From a checkpoint of a small image FSQ autoencoder: trained on made-up waving flags.
Rows from block 3 of the encoder of a small image FSQ autoencoder, named by matrix and row number. Rows with one number within an expert belong to one neuron, the router's apart. Each number is 500 + 25 x the weight over its row's rms, rounded and kept within 0 to 999. All counts start at 0. Numbers have three digits each.
Before each expert's rows are labels from the 100 images, of 14848, where the router gives the expert most weight on average: "lies over" is the class under the peak. Only what is clearly more common there than usual is listed. The data: made-up waving flags.
# router: slot weights (encoder.blocks.3.mlp.router.weight, 32x160, trained with AdamW), inputs 80-159
# up: expert up (encoder.blocks.3.mlp.up, 16x320x160), inputs 80-159
# down: expert down (encoder.blocks.3.mlp.down, 16x160x320, transposed), outputs 80-159

# expert 1
lies over: backdrop
router.2:498494516516557514463519562468518477454504449482486503492542489496461499495507528499500501489545490539486493536483499536486508517509467500495504523447480485468544481476466485534495515505506492457494487495484487521492509483484490498498471482
router.3:512473498460511496528498550501462558503496478497486477474462517474469502502515536448498524539518524541492495511483488504490548475486499504463506517464547467489517472518512506477476501497523456476480455541502469499446465532476508521496507460
up.43:451511492502485542491474503477508530482482528529498511513497506468516524506486493521487482458518476491470482570470515520511538548498556524534514491431474479471464542505521475531542481515505502497513486524506496489507519474477486475533467506
down.43:502516510513497481497496490515507443484511530528512511529508496533511448546508471515530515488522496481474498490536469501509489516507499515439489502474494517471498512509462529551515478488538496521476514489525480524453486476495539486525502515
up.44:514523510464484513506475499497512531490456525533519477517515509514510532529458488541484504480532459475499514518516489448509523464585424517523521475527500483483514485462473528522529507478486561460500516499473483501526528502524487515460463541
down.44:470499496474533485480467499501505474501495503521511468504513469456524522532460518495487442510548489479442459488503495504498511491491516510560502493474506514517517552466474512521517483477502458539465502501527510496524506486499551475506489547
up.45:555478493484544478471452507489516508492505445507529513514501481504517549515457506441514539504458479502489509528479484493536497480489499479481465516499495478489503501488511483495495512519518523496498493477538506490497467513477463508499517493
down.45:449484465520498502496500503479526534542491529520486508525473487529505496528482509535498522482484497500501483552518494530561524520483500476495477505510501505453522471483462512501510546497499458453519502506506491483459528499516533507530466544
up.46:475466441492476448495437533498476483508472515475515502530465482485495491482497502555505512496475495488484527502485470528498505476492528488522527534532492528465499513476471491535472458461489521495491515503482472503552513489493506526499490533
down.46:479528519504524483560525511511520517448516498487544478471525500507485500518520464451512504474565519476540476482534519506474478488515505490480483477474453463476469464494516493482480536557475510497473440522507465486472495474501479468546502542
up.47:520529475480484517501548478473542478505524464503493524536472506476492522480461531521504492527518475488523464522476498519508511501532498513506527536485496541518486500502486507506486525502449520532516516499463467463503514497539555506488463549
down.47:458509493519506477516473491485515494486510491533492517533514512509489501547459541444503524526493487485507515475508489511552522481463519520478499489479492495474550569484469511528523507497536484486473486465539530479476513497512515466487510510
up.48:455534527492486501497505483499483488509546487509506478527483519492527475522469501519496520514486492449456512515485484537567538519489512485488484510477506536495509498509490515470534473511506506507538531479479491415526481474497545487499493542
down.48:510498479508542509573499545501472511498543460469484478521491494535520457453512497551515507464503512488516523488518474497503512497513509499499509467546437477521499495483466494477488487497463468536453463500519489533475456509529514490540513524
up.49:510490509477481449488453453479529534527505495508467513536502499440466435494503512527519487480488481466525499527517481570551505478487542486534486467486448507500500499486510519554486507494529482524470489490487510510485489504490514479510484527
down.49:506482524478508493493482558521500482453444465474502478497491472494473460494501486493501461506482507515533555500501471501500519476528520477543499460500528451525515538467526459451518483454540458491513487510511493461512503505505517524536470494
up.50:526443485501517483502485501574523479492471519512535495487496479448526482500478525506498500506527501479528489490501494500517519526534493524504503518489484519547477472477485496496496490493530476531472511488487529489460495447498506474481482518
down.50:483553442517528489501480490481485565517457477491517502533518512482476497518475514498491502510519500529484542495489447518522516510491526495511477473522512492475577522457449502540508470502514526542539558493527494480482506460532521465489488545
up.51:506505479537461508498476525522523515506512514565505476508492482529489461494508496522472485493494503476480504505485487537494485479485545507509520512496545507477505477471520502539499469491509495512508537490543524509489565482501462486522492491
down.51:477551464482498511484484508507504475531489494497476526532497453485523499488530494540510469452483483502560525484508501508498531517512518457493499475472476562476510542481519496551509454517537487522484519492463524523471483513526532492484483526
up.52:542481487514488530546503484465473528517469475515498531534516507489493475520505465529499493471439492449481511535491503475507496507531501471530524468453509533509500520466523469487521469507475498515529532531469527461489494475494503458523518500
down.52:470520532498521497531450544488481532473459514471502475504536508480499506519517523557501503517537512484482493455452497501522519502493516511476457501471519473495500513459545508516521505478471529499531496464519452517497516512482457508483469521
up.53:518521507482508523497461478456555524522512547506490515521543523455499474485497525513516512472501479537497538514480511497546468519509514528528499503546500504539468521496524505509489502503489530515489538523545525447502483498521509547547543496
down.53:479509514508494505513503502505510508473524496541501527456475492534497499481518498477508508474485500491476480493470526536478459527481488466486492472477483512487473489475481522517578475489513527448468509493472517498456514516509504483502493484
up.54:478469484467445464494492515502542536505505497520525525504497508480519501498484499546509529488516475495480487564489460511537457501529550453480503505521466493494467465461474503517536492506519508487463536473523463484538483490509513482526510551
down.54:492496485524520474460549519513484482553488508509471507540514511497495521513552481475519507500493496479499518537518441514530480515501469495501524465499479575531536546473520507477528464491505542523529507525524499505506533482461486465500498476
up.55:488504490430502518481488482465503495469484542478509461528464520521464477480472514517476503500484470526521510536481501518510479543518499470508454477500542531511492506546527498480515461523516536445472522503469504509456493434485550510467502503
down.55:470555546498505517459510505510541533486521498516533523523472499499501487531516453499511489455503486528492499501516454536535467505512538515490481492472519493499505531472532471514530482530513542522499531501535488462473487485493516483515466560
up.56:500520519509532529461483510485494501538541495493502509525504499539532528495509509521516536488523496506495495513505503474563522467517565507495502498502487499465507508478482484464510435460521523497524489529468495536525474534498486470502522557
down.56:479497485483502527509513456500510506506527542517473495545467518502529543511482552487478522460496480532509487516478516496503483497509514499485502467468483495479507509452464471488512521487503482506513543470523488561469496495500509533542524512

# expert 10
lies over: backdrop
router.20:469506483427558509512507486502490493497478520541524478503482502514541530523509504540490511485483502505432492502505559503464504497522515529503537517471500537505467524478481478520524495492515471514537523508508479455492485474525512463506535538
router.21:467493524504497443537476542491515512529543486504525509512441520499526481527492524514467483483462468496428518505527472489486457514516500530490466488463466516483579467477526455508478506510529522555453508461501509482507453479509487479503496472
up.33:499517487474496498522455496482486499543483542528511526554535508493474499492449496501489535474447493473503543465472487556546486529533527478518536473511533486482486487511495510492520478518508541508499501495487467478536512446515534489517496524
down.33:475519569447489522521506518522506497500495501481486501511485476478498487480499491498492511458482454515486494527490481525525484470496498485506461526510512505510499522551511457544536494477515508525522548521488527481523487515531512509536518475
up.34:517499510474497470510509478507541507494507503505477506492508513538471493496495501501488540494480475480528501575493522487518467520509532468532554525573496488516502580479472482533521439513514488534487548486513508481482525478499528488502510507
down.34:484475486507514487547484480517530493515522530529515504535494535495499501523520522485493491466520546465482515511484497539521463506486504518510510484514486515490548492497480487562517515510543512476476524499483459482471502485519524468499465514
up.35:533489489528492514480477475501522515544507518549506535556475517530525509541504544523449514471476487502502469530489489488552540507525507484527517502477499523469514521457480512530519485487517533492535504516502469441483496502511540473474506529
down.35:479501500505490463494484474513516510488506523478528503491518516525512505518489524499522471440545495500516515489481520517453499472455478522481498446478514467472525515507479485496495512524523489503523537514485438489524506469497506455462489520
up.36:504524500516500499464474503471491484502486498528455534487435518480513494524551515479518529504511461565488554510496499529563506485466492507552484521507480514514531472480483472509509504505503534514443520523493494497534544482512464521483485543
down.36:474481469507510482530456460487540490519547455533510529514491487531507506550519496469516499480501523527464509499497535508527484498501525513480528481491503511510520508456483504567525508486504494494508526541521447467486512468537502505508500515
up.37:476524464516496468497477503491523550553480529536506534530487507519483481527476504525467528475497538520472481531466496499518489459532503472515446548502500503494532503459462469538541482515522519491481529500432473462512481476511545480532487557
down.37:493478511483513499499530501466473460500531506521508536530495538533501483545493491545511500464495503503460512529484482490517503497541487465507492528509496523482515516496475566450516508504527508505484524487503509546491532472490482507511524514
up.38:535521488505540482487445504557501491495479477546495507504520504496548544475498473490491493466497522478524498519491516532563517502481497490485524491483487473549553485499465518504500453493512517524478471530489466446500482521472524531463466533
down.38:499511522512510501516522539492557483491474537535523518511453533492515474474485475525480503473523517505525471499481513513475509452515523510493485523499478510437550544501520456552529525441513523523515496513531475506499478475541514478527508568
up.39:487511480473444473492484509516559526510510525551481500490504550489514477520474521484477507482494488493530514550509525512538502474505533514520502484484469484527507518491492509556552468504481512486500542492509510452510486498543496505490482528
down.39:469491482516520484529505445509549510551507513568485548486490517515504486531474482499480528462517525496522512514514502490527451482502496507484508509522471516489545504479499505566483492474547523518467543508504514488444485463480516452490454535
up.40:462497481493509501534499494519545469496475530478502477540523505511472508511490503518473483439485480490493477552500525542504495518520490473533451515481539534527521476444524517489509483463489490447475511480491472439500495522522505473492523540
down.40:513487515481470496512489536510543520451506516511544532525490503513521550501518485495515496500471485499505510521540506517502500493548520535511489447523524536530515458469477490544495487472499468501457481550487524492537490502506451490538494486
up.41:520543500519496475482514536497497465502463531532500533511507499525471449494484499495469484511473466532484489494500502498493486529490509515505518508499513541535551466475480506479510519510514476513496552517457487469486529486536530482505511550
down.41:484529488459492496538497457513522527500520497509468515539474525482496499498514476490510532473512505482474562503480518548510474492482490490467457516510506527491537530499489533512542473508528540506495508520512524486463493469522467489515475521
up.42:554478465521471481464504462454502462511512491540487484508444512535489506496527505479539492468476494515531478539552497489501447497551453489530491493471496520480517513509472522543501486491532496508503553521507476492486513481501536491506507492
down.42:482507472546543474523500542514473512503552491582485515541518516509539503494500524508540527481477507489488511555468493475516507486501523539524501547510483538500555509457512499484519473477505469467474496477499506486510494494527497496488465528
up.43:499500495518516506519497480524551517519483529501486534573488527495494498506558522515493510455444482491478487548488498554521478534523505462521521496471444499512528514461503496530512505493512466527531518532476467512469469483496492487538494530
down.43:512471516511455493469460492507501490462562512575521547464495488535519554504490467516510473469485540559467508511493534481487477521522539465462480508507536504527501461492489523504500499546488490484488502516496467504483479458487527521450499463
up.44:486498513494481510519464500523508507473496506475447492530487513550503489524515521502470480449526470507499511492501515496465496542548518490495478478448470496517529505475461536506528460527496543516507486512532513452495502488499510467503480505
down.44:488501462509552501484523498471499496496538537540494495531502504501455483483482516443522510508513497506477500558520472512545492519505532498483495481501534463518505526466522491510483514449558493501538514525498517490532528517513500515504514489
up.45:493551475510489499525496523468513514473474461497529487552517503519511491519524479505454467495489470489528533532512463482535491488533505499521513433522481479509506511496524503506542459524511476494505526500500524480537476487523543513526491461
down.45:521463462513508476517479488468554505496531503561490512516444484524529538528509542503524480478489501497474508548489507509476479515524524513554480460505531504475563523457496484517536490497548521494482492489497496508459538504529494498531502537
up.46:512551513511512500489486502507531506530536533534513468532511513481511514534498516508504496493429522532486510503554476471510532542540504482475485522466479504513576494482532505484511503506510523494530512505534482476531475483522510498518483499
down.46:516469499523520524513535500471523477472495536526465484531472500516474502534501519514532544508493448467481478479478470468486495480477470484533493481469503543488537463510512517531552492494477481506490486520473502505463511496455501448482465514

# expert 15
lies over: backdrop
router.30:485482504453501526528520492524511511482507484494542535477496481507462457504518496484490510469464484478435515480486473522510503522506515533503477504473492502523516529506484453496492518472549510524473502508471466453465465504488483478542490485
router.31:487495520484475501494507517496516521446497522500460498482497505529483471438470529514578488506466463489474496540513511505475507512498500481528500532502508494493546477435470437502499482510481510506496520524519435508508506507508528475523481505
up.7:481526501514451490480489514525518501520487504520474481526489492462506509532462511506485488474484464450469482514539505510529482518498518548525442499566464462466489534466450466480485503520521464511508506527514525480502500519501550476482456560
down.7:513514453542458496489462481496504495518519533522435488491493500498519493487490489507513505432500510512543516547459538538513496528480524500513455470524517479492499464444510498533555479513516499505485493520489498497493499495513547492508451505
up.8:516481454475516503529484504492527508557533475552502512541545516518508494543431486517476527457528482467486512494498510495521519541508491476504476513509487540515504457457496516518523454495510486477500510518495501510528473506508461471510495551
down.8:441476480450511503500494463478501463511552519550504543490525534519482507471498519509499458472489486465472495511472514521486501481458507489507492485549558431524525505510469513481491520468515476474541484525493498511472504517490502434472502481
up.9:504526485458494487504485506484536477506506515533458518519532519528474529504484531517498501472507514503454496530520472498521509562498510539481478489529493503496533568450530488518502499503508555533525480484459530488505472469469525505471501572
down.9:488492524515516476504489496486490516494468489484561523500520493465506498480517502531477512542525462493508502520440518488480515471479543471522465504482542516477552525475492464507483528519492529483526479498471488520515498492512475520440459525
up.10:521513457492483465494468531509511485490499502519502503485485526567491447503509519569451477470494443491503500547501502502539501536520509503509497492496496466540487515456517486504502499519507499529507527506476470476524524480483543475547500518
down.10:502529480522475533483492489532456504549526513513467472484439468518531489542505464503508514548469508457498558477538465536471507484515522520509496444491516523534460493543512521504482503482497501491505541552508562499518506486498537546498469494
up.11:493479479493495502482509473470544499513512520502503540533478505501528522463492487567506513441484429483536535473469504518560493459528501551510525512501517524508498503483465508529512466544517503514482552493528478498518498514514495464498467471
down.11:512481470498499528500502553510519493512486485534525520525520516493511497512525485532460498518471537501501489461494501487518513450558472477536525517533506531507520559498488508504528519464500513487469510498454478529474509448503522502475517546
up.12:515504475512507494500487517512523511583492519521526498528518483475490502526540478513505522515511494509468507461515476448549490549492505466499493475502479492501493530449478506531518506518523478486500465525556475510506458506531489534491504525
down.12:483505501473507459537527530530515475462513542527543542494474521536484512552514507487557532520540534493488499482502443525495489505500485535474482499477484506532527540498491485502489527502508506504505550507516517502525498527469542469547463488
up.13:521504492521482464495483455485510502500511486485497520480519452476512523474519507520524479470472519488515488511520497501508487525523516467510443533487486501505536500526544474501501502479552571491512465487487427485529458492496515506489502559
down.13:496495487470521511525521465511546530529558528530491529534448493495512540532499528529512511506491499487492509525488495552511490491479510508487449482506485515538517480489509528522499494541525491464470525520474498471436491490508535525479497542
up.14:482470476506455516503459479513532532536493516505484528528501524506493468488472526506457495476478477462518478511469509492522544508530542534539514494538491512471496525477491527521502489500543496516507537532507480453543506436544514484513493545
down.14:478503509477522512526482494529504482532495520502564506509495470451532475488519503492554512496468484531456522476482490546452531446467522524506495477480507488486520459500478530503488554489483479493482542506497530501420481463503515519437525522
up.15:558476482498493501457473520530482526553476497533458529544459519528479465499498547488476534510465478502492493496513497492490469516516486550507515491491460505476543501485518498531498482458492499472470542520480436484527466507533533497507481500
down.15:428495529500503498515498459476550528461486504475498539542472493505462482511496532522497518505523446521500487582519473507508463510519520485505482514474526533470487440516464532511508469541508514476518509493478500486463506491495487516489511468
up.16:505479512496456492516472521522496500517499498527502543502485511545527479504520471482535523516486491480493535513468492531530482463510524513498467525492485505559563467504477536518479460529556518509516518488494508478508468507501523537492508512
down.16:495561494496537551514531491528469502509496463535477479509468516508493531548508523507475502434501495516521537527512492494538452528496509486514535509526489536531522489485487466493520525504536513548519517494505511482518500518492521476518499474
up.17:482496432476468500496474487500551501494521488556495546533524478549489488489509480526501505473485483484474488533499515549527485513531494481505475529478530520501499516495459537546515474455480529486489496505533513437470466536510502530505504525
down.17:483518490489538459559512511513496545483459547488506433544498494490517498536506554448504521520509508478547506506489511497500496484510486491459478518486504512495523461500518455511475491519531512514485467531483465532498504470503513477478497518
up.18:504504530501508508498452526509536469530495526517502530515515502537504534541506516484529519483457475466476515506476490477538480508547534494498490530484490486481522488473492526498513476545505507507483498526458507488539529482490465514546468524
down.18:477502491495504504493496482473465503503522508500489512508486531503520481563486505517531520454494531501523506527467510518574499558516500467487500468483476533495476541432528507501509507489508501494487539466519476540486519500493520487487506542
up.19:481492484543491493497453497445542498560512514535455516495500514500488481508500555489519535488509467535531504517478504501477512474556478510505496472509462502518550505510466523486527524482540533482532485490493481488528527502510500463422518489
down.19:522518507494508504468512452567512555477492502474487493521506482515517499483486518516513484533474500489515512488521430486460465524497511577470490506538522514557458517504517491509489538517527507474560480526505519518476504501484518482470486541
up.20:478503484506491499475475501509527506476454479521476492504488531511527500538494526480482511483475496482495505539484518508511502494528500515529523477498482501524526508475500464481489481489528526557520529536494463492533508441501543497508477531
down.20:473483479515478477514477485503517508517533471522533478520515501550493471509549484508501551519529512478478470523482463493509456542497551499482439475501463465516493487505489569521509506480464497466483509505518480457487492492524497452520517546

# expert 3
lies over: flag
router.6:506477468462511469558481482497472499513547515519461507501556532489533518520492508467515493520480517490502518470522461515501479477550488521515529477524497536511493474519498501484538487511501513497503466487493486531517512479504459487478468458
router.7:489514516511490501502471519481465493494564546492493515478511523456520500495496496499530480542466483496525540501519504491517518501490536475431493517474548487510473475512526505454550502477536517485495528516503502542485466533533454513507481514
up.33:522531481493519480501492519461488535457470500478468512476513543487515498522502545463446535521506490488475437468510507461456493478472490488528509507450476543510495506509477452514507510494528496506473495503484476517522500482519532476452450491
down.33:505501470506491498489508498461581490508504542547519499510471495444492495495506496517490508495507483519506509535503455522525506465464469489518461492491488461458518518485547499474521520462521528445527504506519540503460497502521514511494523509
up.34:538481494575498481504496429491478512500513486487509503477504475526524493483527510480456508426510501510523500491511526486458504516457531495512485532493490486523485475520466504505494497501505496499450530510531492495503495521503518516466505490
down.34:510488493508514494492530481506535543516473512518510528532535518499515514449475497479508478530486543541493501458497550516531466472521478519479491479477516473469543487508502505531466518528477489542535506539485475523501486491469535498546528503
up.35:504436451484460462502476496502462500512494513469505549525521497544517473516497433537485511515513501499525560491489534491509478511478510496450487501543530507461509477528495525536488479511492523478483508541505451476505495508477498538479493521
down.35:516503494482513515513509493510492520522552486507505417483503484463503515495494573521479497519522489515475532511511520490513497492469472477498507537528504443511498484513549503474475522489455490501536456475549470489539488512469504489477478481
up.36:494440523536504522523520502458541501442463471498478538495479505465540486514539532469516478478501495489520467476493502468508523488481471496529496483514487514441515530483501513523524458508499463505461481520476506504486535496530524475532484466
down.36:461498531499503513536478429534510494534520478508533549511513486528497484485486483562503503512531522549532523513495493495565485493478559515467551501511522480494511480523488495465449521470527546512546515527533504484508526458484527484459481508
up.37:519512519505491466484514522560522521525480487487483554486486486520551495507528499515534512521441486468524475499456478506510503554496500499491490507513503513440477542541535517502460507540457485532514528484483478508534518495521485445521472523
down.37:482483477536497505547501499516507509519534547516481470528465503495497491492515498504490513448506480493483520528525493519481439516472479521490446514507486499485518502494479522516511460446507537480480459505559476442503473521475511457468494502
up.38:512485491468480491494510507496519499518495505486479557515521474507477492480524526532475493479494489496530519489517523474435507546482496458554477483449529542482503506459514519520516525486495472482461556477467499498491500557492479522501457504
down.38:502516512516511474489511512507473507507516513522490436526460527536500471510526520456467516458532476513511512549530457521492434506502446527528488502507489498474516487511495500518490486460531515476473512491549465449463481515469459435504524493
up.39:534546466490449515495486547494521522506478515509523511511474475504507473487482485507514515458471525543484508526489459442494478498556500504504519516544483533460502504497509491469509498473496519492521486502514511509491480472483485500465511515
down.39:501513505503485492538483507518488491506537546521505467513484540527486531488494509495475553440539485495470503546583495497512462516493460522522459512472499499455489506481465503470466494477475520465461493485518506438506478514474499452500504496
up.40:466517508486460488536476482486504520491486497517482486490465544511475489498471463480508468509456469521518490531503510494493498488462498425518509517514506510458526487546523507498490520503543521523467514515528499489502532507513534507513511458
down.40:472506512487505504532504490466504496487513498515491456538462488508499502451530520472503536506570491488480519580487516516502477523493465515500442540452501480503511480469479458498483520495536470460494494507530486432486460506480486441500506513
up.41:490490562530509490499459534492520510512496483474511497491494489538501505468535481467470499491505515499470481508496540503495479541503537500528523516507496511461528491452513501526516529481515552455549502493439448489502480470505529509551486485
down.41:493546508477510471539510482500512476528502549530523465555473537473508484476517538490507553462519473509473517534551464516509481504489463512527494492476496536483503514463489515491479472438469541505469480522512498463520459498469472452487508507
up.42:535541502531459526485477543502537489511493500525467542500458504504475494530477523480480536521469506506507508529465503507515493506482483479520504487477509482475511516522519517531481490478514499495501494475482502530482543517469523507514491542
down.42:506493484508491479525499497550503516493531548522511453543490481518484503471517501488474519422489476470447528550548464518499452500526478514481501508515477510519461482483480499506501509476503499507482503511503475451511474489491471449511513488
up.43:508532535521477511495504491516509481513526527516441510500461513477485515464499475505508463479491522501519503501542517523552485464472511495521491504556533461523500467463473476473491451479522435495512487500486486501509505516526475505518519474
down.43:489502548479530493498490546495467530507507466539533489489501486521493493508508498445485518509542490473526482464498463554501517522529524484501479482450496518484504507487480504502503516513560511472467513502537493461496516511507511462487465513
up.44:547515497499525547478476491511511511522467539498499480502513523488480507510521476489480511534513526503522502512491467492511535451512449496503473462501468478553491542503559525533526494478496510493488457543450501465529502504499454513497510467
down.44:481522500516521498515469489453508529463475457504469491495484457481544504503539551523490510511488456510531503493510507458485500530480484514528511485511489504510500520503450514468453531451526485503472463499515528525547540515490523535475515522
up.45:542529461535491491526490480475516468537497482481505476500513498480512508489524534485525507530498482481497485468461503463507541497507487476488490484496549528492514530485513514480522454446485506504564513502435555472499491465503507460458515474
down.45:466510508456469559508496503487458518516498522496463484553498472474473487523492533542539491495508525515507511497501481543513502523502488540485493492485497491487476472506499519556470484535535499495505508532539539456468503496476498506460479518
up.46:507491549511533460520486462519533500541491473521474479490450514535477491477533524441470518536532476479531469496518487467494467517492524475493480522507529488484506496526499529549498479466518511508480484488513483542498511509469520475472476502
down.46:490499486494516531506505507471491463498529541519473475576461514495511466475490507512442499502512472472473497496528484550493480517474478516523501483499462490484485493488506526466523491440483534473475511508526503515485506497492490462553491443

# expert 12
lies over: flag
router.24:474545523437501493513501493484487503522524486526504493500456443499522516504489468553481537476499482529464543469492467474471541527492452510520524510511476492505491496514518512495530532511508496524504538483485492514499497545534498478510505519
router.25:506448519463536538511508520505500554513509517512526497516534478468515456522510512434498483485513512527466475524511523516523528539462441542530502519474497492475522446482500477479491517531505480494480549533514493518480478484486482518523455502
up.7:500521490522515520527485493545511541476521508538521521521515494486489485528498512491543512510498512469485488552519492482560481504518528502507463496537514503497529531481517502502551466494482543480536530533500492434526479471517481471508516521
down.7:444504488498486504560511507476528520520492482467505443542492479492491452500510549507498516485521504479498456555462505539489531494489530512555513485488505507517529500480518496489529544509479477508507496503531526483490515495532497444470492536
up.8:489494511445516518499494498514521477516439513514486506505468470512470466497442508537497513513454484503492491529473494499524458525525474486538507494540468498510483497485507505512501472490531495467498539463451489517509470519468500492535456506
down.8:511525530508484518468486468486519525528489531528512533504545504523509529542485468465504505455480531503522503527501505473549491531457499508511464497458508483529505512478479491513539487450513467509469513483518493469517523478508530475472502509
up.9:505475469454500542486444524487535483505468547555504519559490508550499505538492508505483517520500485513496487557477515508552467525499477473503452492473507510504518512493480494524483461492532554523493519482521459472501473503471527498513491541
down.9:454487494472462485485539518517524498467501507491464501516533496538471496458495475487481520461505425517444515528464485529524480489526490503488462499537495516501510544456500516514533488490485529499506491468497471486470513556543448469499500464
up.10:443557457498482488524495502496497505521484539547511519567483480478500480496483531551488491490474514528500487552470493520541514507515512494490500521511499506499522527480493522544484448539499529523522507468452486518498501451497512492508488534
down.10:498496476532499495483484488515518491474481508541462492488476527526473524496522504455550499491485484471476538526528494544492469487493493463550514489532498491546546480469486503492476470518475458526474508560523494483555480497487494489522500450
up.11:532528493506480509472520463494551505449461504520500522545513537493467477481531512522502503447491457488468467498471491498493442530528510503514492500496452504514515539488483485513546468517528497485502530495531499485516462519518538486532502507
down.11:549490483497510527485487546507520474508530525531514518475465508501502482503483531497493529512472469501466538521528480503512494507508522498522528427498489536463474490513502516517522517477534455485462555508505508518501500481486531533555478517
up.12:492498511490498471503489509497522493508510516581456512555530537477478519509471511505526515485509503484485489555499504470526513476489529446510473483504494538456504548483523509482479453524507561499510472539472479501515487493492514472483490514
down.12:505537468483495487506510531508479499500480532520503534486463500582498525512500506503545430480495506469461501498470505504518465525470463483540502478478515482472537520498488533531515499503463525452519492502519494440530511514503480468515489506
up.13:516487502497502470466482500506514487516497517514495513496507505488482507500455490497519470478529494505439450545476467493547548452544513545522490540514509507511508472513463497508507478500485523513517511532510474469485497489499488539510476503
down.13:567481489497462482545493525525479524495489498511480470469539476486530493535478463507472557519487502500476517467497483472494451479538500523536496485501523510485479490507526503481508489462469478490496501472510489521510474532528493527524471526
up.14:520523472504458462468498500508541532502516507522548555538489496507510518495456501524544512463536474500432480562493508516481453475504504503489503498483493512511495527518467491535538486517469537504502514502507496455492496524487485487493495522
down.14:503512518491481562461508482506513506501479503507497491476514516484542519525521469521478523492530462482522503532490491518521468495479505467473473483496539541497522518509503530500482490519505544537498542481495498490504489511483509486480468481
up.15:482479468461510490473466507513533478499516513529514509501504518505516479504490523515490462468497455509486462510495496525540476444549475446563496489498514495509473470492490530503480446509479525495530546529507474505500487490496487479501509531
down.15:533486529491527477562486496479532495475494522524489507549474512486536481517526540512506486499490458531493460462514486501480498500502475500472453482481516499440538479541444517544523496473509489501488517483506463477482483473564504488498493556
up.16:466525516511505496493469505501546496469463527506468488490512519531472534515510502503508462491514505487505506533523516500491524491522470479480469498499523529484506483474454540541496496447485498471511489488484492451518472480482487501531524505
down.16:465501486487506495487518490507536489533509472496516503528487517517499454479500503517490476506531463466505484525492466486478473546481501509472509468521481494549519552506539524493499549482540586455533510490472525473470512500497502478485493537
up.17:497508506501493494510484542515513517479503560523529566532497503537489509502478508515453510456470501503456487539482492517535508526525526513536502493525512502490487504501445514518535507509550510517510529509512477479450506480503516516488473538
down.17:471506498501521516504508496487520488489545470518531549558528516482511503515541496500528473479477484495481524520492497517494512467518495494491477536465528493480540487474512494533478510477528468482466506525492516478495517501521528488512476498
up.18:536534473497459498512497516519483471524478526556497510489502485459551474494502515442518455469486497501498516518479493535500502509523502530485495464482545492521540538490452533510538492474462500472511489516464472483508515479503493468483450519
down.18:486496491493501494465489476441506511485506502508492515480448490489521511508543508482470537508502484517439526490475500460507443488464550455543496500483496511518497526484495510548558505541485486523496546518534509521465481488509506530528515494
up.19:483497482533500495475483530521521451483485544527470517478465510495510494521493481521482533518505553482484505517494536518546491487505485535471495549540477480497509516465467509497515437477531516509478524515519514482529524507504455460494527498
down.19:499524517513516484468502479504520517504490520518498499505483488535465504506509499441527468480507475494461514480513466500525478497468469482465487519521508507470523542498503528526536496523510541472516505504468471499450496515517497497546451501
up.20:486511458484486443518496459477499502483498494510507540538524472531491517491497529503487510478512473514492535554502515506519494528512502521481481507474510490469520526492459499524502518488476498528535491487538460449511532499486501487536455475
down.20:518487540474497478531494491510472489547545487477509520500534514501501500503490492500549505532468540481535532497478507441493505523473521512471544537528461481499481485538438564497517526509496511475501503495456487446520526501520514515507507512